Weights of a small class-conditioned image flow-matching model: 122500 training examples, 21.4 epochs.
Rows from block 2 of a small class-conditioned image flow-matching model, named by matrix and row number. Rows with one number belong to one neuron. Each number is 500 + 40 x the weight over its row's rms, rounded and kept within 0 to 999. All counts start at 0. Numbers have three digits each.
Before each neuron's rows are labels from the 100 images, of 14976 (inputs lightly noised), where the neuron reaches its highest value: "responds to" is what is common among them. Only what is clearly more common there than usual is listed. The data: simulated grey scan slices of phantoms with and without marks.
# fc1: MLP up (model.blocks.2.mlp.fc1.weight, 1152x192), inputs 128-191
# fc2: MLP down (model.blocks.2.mlp.fc2.weight, 192x1152, transposed), outputs 128-191

responds to: chest
fc1.680:481458483522496485500504526508567464486449553529490511501556511467488508539533505476465506562488535492507467472467561468496499449457439443482466515571473480491473454524461453542534574533494499
fc2.680:479488525421515469531421499508579450475444497505484489464476496536521414497430476504511383505534471481510519483492471561543495469503472505570508335485514529499506523437507514548495427509497557

responds to: low contrast; belly
fc1.762:506450529481425559540496512512442503477502506503505525508461447500495549438484492439496425475478480522522481525433511469491475516471448468492457553473453492501516495530535473492492482492500527
fc2.762:527480538520514489585466567571576459515412456459497508471428527494488492552501570457457458489482528534472504491420459552477494491498419523542550490492458491462510527510462567485506490465480497

responds to: belly
fc1.19:463505534560509469489541513514494486498483478482520510556429481515527398505454498484468503492599541483502507509488491464376469496515545561503554545452508475501453515489564567485525482476529496
fc2.19:513503479462474502523547539457478544450558429488536504503472502504478484456456408536571469485500558525486465491556510538492492514538522481398533468521526470519475507487467407477519491532460600

responds to: side: left half; dark spot
fc1.360:537498528467504504461452502532520549547448512541541491481432601532526456501545402502607434450480510584430450480470465530491564471459490515521519483512476473484521463510500513523469502417520483
fc2.360:641528469503503512498517496483462504537479541510551511450513570514460474457453485549543412427441509596482552524533465469455483443505441516463497536604480443523465509501532464546511462431537470

responds to: side: right half; dark spot; limb
fc1.563:515526531540437476536472448532475573536604448470432531430495480435451521456480505471582522507541624467570475474480476515527542486491456468419556525477534550499457508509455555502521439474469494
fc2.563:522543429496451471475548555473478478458516527539498532473576493514492492535493498536510519507535525458558467535495542490558473486504465562518499534486412540499496479485584481457510495521472488

responds to: belly
fc1.162:421550511500486521507505492461472442491538442405457514537463538565467518472479509463409486502479412522579499469564500546497438490549465495465518501468461527496423500551541507473416453484537506
fc2.162:546520459487507454522606499523443529462507550541478502450511490449443519486527489553438474548479485510462481525366568510512457531510502433460543434546491536550508468474531467478525480529479442

responds to: side: right half; belly; several spots; finding: bright spot
fc1.305:485548502551496480492485537454482472481471449538466440481451553549504473525451503530390460504502506557530533478587471467484495506467532545460465552464503520553485453445473415464491499453486494
fc2.305:516500481459504516438592479501399508534483530485520569484538512510497496567508478450502471535454514482466521475488523458547507514491551451495522486514417569512562483540529492514520477499532491

responds to: bright spot
fc1.209:495536594533477502475533526465563481444488458501495459524427557485449479481475529449508495524451499511517472457464525529558511474492484432518502509449520469492488515554521453516493500468475516
fc2.209:505459569506408445545549473510469525444493515516512502498487484483472416432498505525473451468449560578489518466557489437528453473496475483566518489469537512505580457535493496526550470474541504

responds to: belly
fc1.714:505494491555522498518517529465509501523484504490533524509489422557558454438520502548473499502510501447447476512514483518524504478512527551504528533501449450473537489459497508485494561426437545
fc2.714:491494518477490493534600539464461522483485474539506420489525424470461507440404388532511422442512501560539536519556502540536459500540502518462530455517506546501474522515489412514505493490460518

responds to: belly
fc1.86:472477582510472476466512518467511433611531433493488539499453450517474507549483517583447488601516503569494510525494514548526497584499506442530553518508527464454464507538498474492531508498496505
fc2.86:567499470476560506504479475496501568558478492514484555506468531453515532445477489527528446481460438524447457518538566511539541544491533508529494540515556480476524541455442501496428559387507503

responds to: dark spot; limb; side: left half
fc1.408:485512518409621501504482517463556450444428513566439488483501558450461514478479559514538485537502583548497518482448538517474565469445461441499505436447535537444432481476455555510464468409474535
fc2.408:446565545547482479471560484516472517424539518509514449480550474501538522543468467553469518507485535532515499558529466524492557459523538453475424517471517465462521561479494544517482501388552408

responds to: bright spot
fc1.233:578525489519443532469446437506449503446569432549496491463480474510607514460523419450485566509464502545500484469533423473422539501508557551472535505537484470520523516513509496524502461507458480
fc2.233:414529522475470489551544530488450542501533498481529481487499577507474419489488472459506580468490543577518480555551459533494539545517511446461475503505489503482502488485535323539464494484488580

responds to: dark spot; side: right half
fc1.230:467556455545502527480601538471509495496576410478471460477509471497482528528532561481599508561489467543506507484489559433501470485433433449435519544484582552427478501518479484503480538490502559
fc2.230:396481503495548547471559518539525528489568504594520554485483499509529533503500502540460523448500435581541463443483570480487551463548458496526525463503466531538471501476521432513504455558502542

responds to: side: right half; limb
fc1.97:520433464406581503464529485451468496514570522455495513521528567511518489483484494529572513432530487465419436545544430546521493507440498563536483488455469495449479537423452515423530508451441499
fc2.97:577468547509487450473466473509597504539490548491508511480463577537452473547475533460526485497594526435396607477508468455498464483524462517524484493472439440497511507572463547408537474500473478

responds to: belly
fc1.664:517499514566453540449545570545503481507489485512564428540453482474534476500485523419459505496500511434435454540476510471470406450494442385450526426450481489483466515472476496566497433456462485
fc2.664:585437495439517513395482416460478502516503490410440516475498503490516475528506488520532563511499427478486480450506493575454520414463544545440516487486585385430485533592524480575535441479457454

responds to: belly
fc1.609:483440496510534491469489481406410505448526453503544390531508466510513557455472447500530479497388501419434432444534482508497406495481557550523442515534534494465569528492466521416469502482550496
fc2.609:575463419546586495549462480498382500492523578477503475507499580520510493452424396494524511448466496434570425455473533477494484512550537539501475517480510521485498515531546417496489429418480548

responds to: low contrast
fc1.474:507422452344506521458536413407457478580570511494435494489462552479502503512512519480502499511548502577514480487461473511540482522504441526549536561533536473509535534530479526472437453488456501
fc2.474:547493485467511544482484515545438506545576469525467529526547509496585536484456527473483493572475503522532437492535412432492464467465489464571538539484480501550462501467501566614486533441539504

responds to: limb
fc1.62:478552518499549421533474433480494494494448503565508494486467587557490472467493535554535511515488573373449482496530466493488561461490566542525537474510466485432525443477479436487480515490553534
fc2.62:518529465475454427432518528516493552486484504493462480491480464559445544559500441487540533534493562512486510521516474534528528540484508509534502524459469482534455454502524555527524435591504438

responds to: chest; low contrast
fc1.241:555439539443497480470460482466530502540374432489487531527548513478520447470546442566576470475514576492559538521559457451477500490513466559524451538494504513538521456496510548497470534458530447
fc2.241:483548510527460530512514491445590493518524489483494490507521456535532545450556503537481379457497460563524493463444479483540460474500501463489502483487493554528530496503515522490490453493485555

responds to: belly
fc1.202:464497463527501461511569472483530495479522495603500416475473564484546517505469446450558489546392546427490444516511570551505481474483514520535498447488477505468443578527501511513549541533471564
fc2.202:440553490476554501539487490418508531557503482461488471485497470507553499451499493540588459465482511517500518484550537534530473590522521511474541487539483560467499461470447476455414530447552508

responds to: streaks
fc1.384:492525501429496517520519475506491476501468498566464531521443498510497458520515454435554508448482555543524539487501503468560495461498550566515548530529501461516517586495456493483493430409481475
fc2.384:406501472477511519499469524433470485485497401426500515449512508448503464423495444500495486465439555526464521509466476494496527473506494481497526425521495550506494523506525425482473489473446546

responds to: belly
fc1.224:523490530461517440486508477523462563548607522478445529503517450519485420473524453582483508536503586493552483514520499523456571490523509522517536462525439456548553479507476497522489525466545449
fc2.224:508517384497508481496503532483539497544546531533531545511512567522531464461522552586544474531540583569532497524463567505512412520483487491560502557475505567534525516456504583496471487498556538

responds to: head
fc1.727:479495498535467512456466466538521475483415470488473492543475461468519488527507469540573555508557469492519547505527556505549537529449389473524502522465500495489490487467483535485451501462517474
fc2.727:522488515531534518561556544440501537499485501550502477480541473531566509589525511553472480510444492473502454495494479480523455558513504472547497493485487548542558481443484517519483421468585437

responds to: head
fc1.317:484449493441512542493524496451546530466388531555491525519524503476434412512551481556429503525434526513452567534486482486503482529450517506505464463514551487519530494495447591536482510498497485
fc2.317:526535502499488587518526492490573489480466494579539513499455520532514472482536516537454483408493536510519524462528542550504538546533483537464542508477496577518513549518479489569490543483561442

responds to: head
fc1.111:401524519504449492473474450465514472450477459434485479511485489456462509486495477397430492477418504491434471497444543490497510504471512418515508507500516482508505524554472408516485496479504518
fc2.111:584466553564514459472455557523606565452452555481569496498501517489506495501497389533474487454534515435495534475472436489451531543496527490512511510509508508508540515470475469495500461376525517

responds to: side: right half; bright spot
fc1.730:542509510438549440522482444528491443539496480469383500475516523508483481524512491526501484458586510411566422533509523538493489454511497607482513508470547488400530487507475487552489430479445510
fc2.730:551501541510447400484429460543493521490484425452494483485523502524461494552531498475556463492545536523512529514522499467497477415481506430511462541515466432523490516456542509484499468521512566

responds to: chest
fc1.231:481507542546518509466501512509567514503399487496504509517532473502538495494477534388454544526536478535540514457505527505519502508484445426497509514444492447517483521504511448455521489485495512
fc2.231:487493563466563511475495568441450485461575532440469500461511547488563480449470492439470541507516455494513494455551504450526487538523542491518534510501530424466545563475499455479488500428487508

responds to: limb
fc1.442:510508499524473529464496500555498519479480488495524530501468484510472504483546541467464504422495558450449421505456496461562510492487478505466433491495480477482524514581463520483492428467516523
fc2.442:550518519453580537530488520431523503511505480518505541510538495521470531469504509561516471481432471489506488476549475484510439560533447497511483545493599540512496494453491494530426442569528422

responds to: limb
fc1.200:446523507470490465472510487484485490460500543489488540521482376538498520500527487418487532500514526565546485489474518491520506532474477394536515492471473494466534516498514478513559499436446516
fc2.200:470439518500477461521556524474560484474502495512463587513473398532537495535471493570508496487532495435541487458414508492482560559496532446413524417509451492513398482530504606504504538603526490

responds to: side: left half; dark spot; belly
fc1.593:467500503542513523545528489503574535461469470487532512522498527478549501480460508536501491494515460521509470440569430490572516545508511534489540483506522502519555471511436516471513547448530466
fc2.593:450498512486517509542457469520511522542486526532490480465455426482558434448469496510524472392517538567496501520584498554542390535520499509468443480551474524529483547502483401491543445503525418

responds to: belly
fc1.511:450475477492478512507573517486440511522573477476440536507485372494544478447548451442423512517552544556540438502538519509438494491525512521453524474482479467514474463556519460498489506530450489
fc2.511:515429465513549489464502554509480459563504536520501598494466572481500457509504525449484515450503577548444554469522485480583482477503459529473505529518518481517483570486517334505457494546570530

responds to: low contrast; limb
fc1.557:417513452539470507511496508475543456519531504498535530488487458530563543483522475646489470522494444530487449452488503432467475520519486460510503515463476466542490485510468538489473483490522515
fc2.557:473528465486493527520432482477558535523475455386531555482425522439478488515500509538491474487548517511456537540498509513551481512525471493525465479525440488466428489529544503511467473479536485

responds to: chest
fc1.450:573439504485464513454509398529456509450494508434518444475541532443513472500479516543498498506504472519542488465421496431566446473498521502535499500538475478503538547553474427449476501464563460
fc2.450:539508517488493477540454535540511510439478535496523485490509463473515455457451520431530406439459496433535480466582474543476447515453510508551497453555451535508535513488512497516568462516484522

responds to: side: right half; dark spot
fc1.531:445529483515547519476503490494525524485622490502502567540565537508501493514523496472547507518470485512485492547470508478558523547448504459517498503495447546496468471514451426441571559469466479
fc2.531:549493525488498511501492495509530476583515516544478476434504538493489482508524478494484473414507552447603460503478408402566472440489395508435489543490569484490561476556518521504515536558496489

responds to: low contrast; chest
fc1.392:496488481500485486443500501494444508512506502508508555468520517466460514521549470358435420534472453462516457516557444482468451591498483502511495538532512442503522519534510510476524458558484470
fc2.392:585516478490513481474561504488574512452513516468473550488543511474501536595582504453503490452531552459485550458494500539494509565492495488406462467456462481498457529518515559521570480506435438

responds to: limb; side: right half
fc1.453:496518533419505469498546460442567488518467500489475468489548549559485484513445462467597496507503459511501531514508469471548498504535503506475494525533480527514521442496473455499440479426514503
fc2.453:537538502492483460470478504441570519536491531466479454498449536512494472436475510477531492494509507569586502481489500559450528493462511481498494528541464575455507515440458530521430478555477508

responds to: low contrast; belly
fc1.663:457449520457445462515498502542542499577506460510464539519465600527467480504446506503482492483555460580556533500488544438508508527500456461483584522522519527495511506462463493508480477472475604
fc2.663:547501451497563499446548489424416559600533446482481547467479622479521477525493492589445488424514524564484457486454512499502499510488552477479517474515509498483505538523469456515503492431576500

responds to: low contrast; side: left half; head
fc1.570:513562392548426522452480497477502474469537531490503527521538466492478519542511462538483408514468455457522454509474519498495494519522496446504505541512528500499528490527548522493502477524549493
fc2.570:537557437446437452477462471492561468468468466465536535535531510537480495580503558491503466540530503442482560478489495524506463452507490506388457487502526496497463505482470537513596467503496461

responds to: side: right half; belly; low contrast
fc1.582:560460454439474502494542516452490510483501445509506518489476540517547477488524494435414488517446476598522480462580521515527514453553473463471478444480528547483533449503460505523475517526544471
fc2.582:513494511506537476544619472474479484531535594512495494507509607482461542440485526480478489439528486505541544445506464486420480544513512507492577433530412585515512476508488550458519506510538454

responds to: belly
fc1.404:494438496502436501440588470456474475449534481579573428511489457508538540445527471584416498562575480594538504488544516504459483507504492504509567451513502472514536547520537470489540516530544466
fc2.404:473503491484420472472471535514495459525555506433479477497476511466511485550475452495515553421485575508512506526486444549427443514492493457425468518494526439441461501536544418527517434534546570

responds to: low contrast; limb
fc1.116:454474520581428492499548490517531467490523439477460439516530510514564568528499437536469496486473495517502489506485523465453539507536519429435501537519417504505457480523509531428442443489517518
fc2.116:521521501459459475496483486516534508500441458408526505534517503488499450540519545487523523510505520515453537530542473506500504452526495549443449501473541516456472499544560468508515486492540429

responds to: head
fc1.530:577525446546482484506465468449505537500469519472517544485553538536463584487560521403501508552433469535518463484546477482550518509502476452487513507446457523514501527522476550507413473502482538
fc2.530:514479508464512509459604467540394489491464419485540546532487501453462552501494542479522458454571510444546505511470483505534453528502470570461470450503562572501503485489486508502551458428472391

responds to: dark spot
fc1.190:452486514498465494470511533549539471517549501513485536532406533498486552531506414491506487505502526518423515511503515483539457556525520510510541535508505481445497418569433469574563505526536479
fc2.190:547527452582535492477479499520440519486575539527507579463487505483465443479569511567548477466447560551582512477584458478546535501495481572480535543481493520512540499446485492396521478519527542

responds to: low contrast; chest
fc1.337:541506499452409469487513471482494501504501491481515472530519540491491479502475507526513471502491481494526462497502466414478463505536490443458490499529501514500497482502523544454472444490531509
fc2.337:535512487560501481485480501489629489510506468451509454511523522502607486561486479510509508524461512489496572452495446483491527418471518482445489484461496501454492509549477574470408467534565406

responds to: low contrast; belly
fc1.281:509505464532457521429477537547472531449512416489525513442496490459480458476443535516486403452463518401506473549502470419542447550500532499447450532468492489478494475549482463438479439475492529
fc2.281:545512511511563529498484524385489487497555491477481520502569472519495467399462496526496462445427475456555488464578500531478486555542532441469460436485485556498492489517482483492429503553471418

responds to: side: left half
fc1.651:499505500507494490557510496429454524540508474520460521512451449493506506445429539504477458519425529524436471455382441473563537457511500487461473509528441502509511519515521523550490520489512478
fc2.651:637519493448451522496513529541383449503525476518448585496506486478472482383474545536496505426505547460473492511570494519480451464498495510482489522503509497477514506578506406502555546453523508

responds to: belly
fc1.300:496472531463507462525508456515530454516482476560458379491476533530485453529458487396379457515471542549587527513592531517528465482462499469465480485579488467494521538489466534536470457494483464
fc2.300:541466479506526490498554528478502453527595495482503545484480560507517619476440502481477543510490503490489470484400514506482487490508482484527517473510496561542492478487470467471498520538497498

responds to: low contrast
fc1.306:548511564547463483475514480470538494498489480520518442558459447495501508495529488490488490525485460550546498494478542488494452512553503437468477535523532505504446491509482492478536484533547500
fc2.306:589507549510439470444479493555568482450463519482476428520464486505557497562492514524522510524550498501468534474535485486480507444510474507487534512474446443517487486548507559532494505532463441

responds to: side: right half
fc1.165:472555535537538476483465488463539479475482457565468481461418481430459536495483489477475458575440571537503442505457555533516486503466501474462499529467514459450429539505476463547476533485533523
fc2.165:476505495525539504520578490502515540543543524528492534509540493550491526461434466509552435530493463567526461521499531548529488581451461503538475486540575496475535478491452492497518529533573481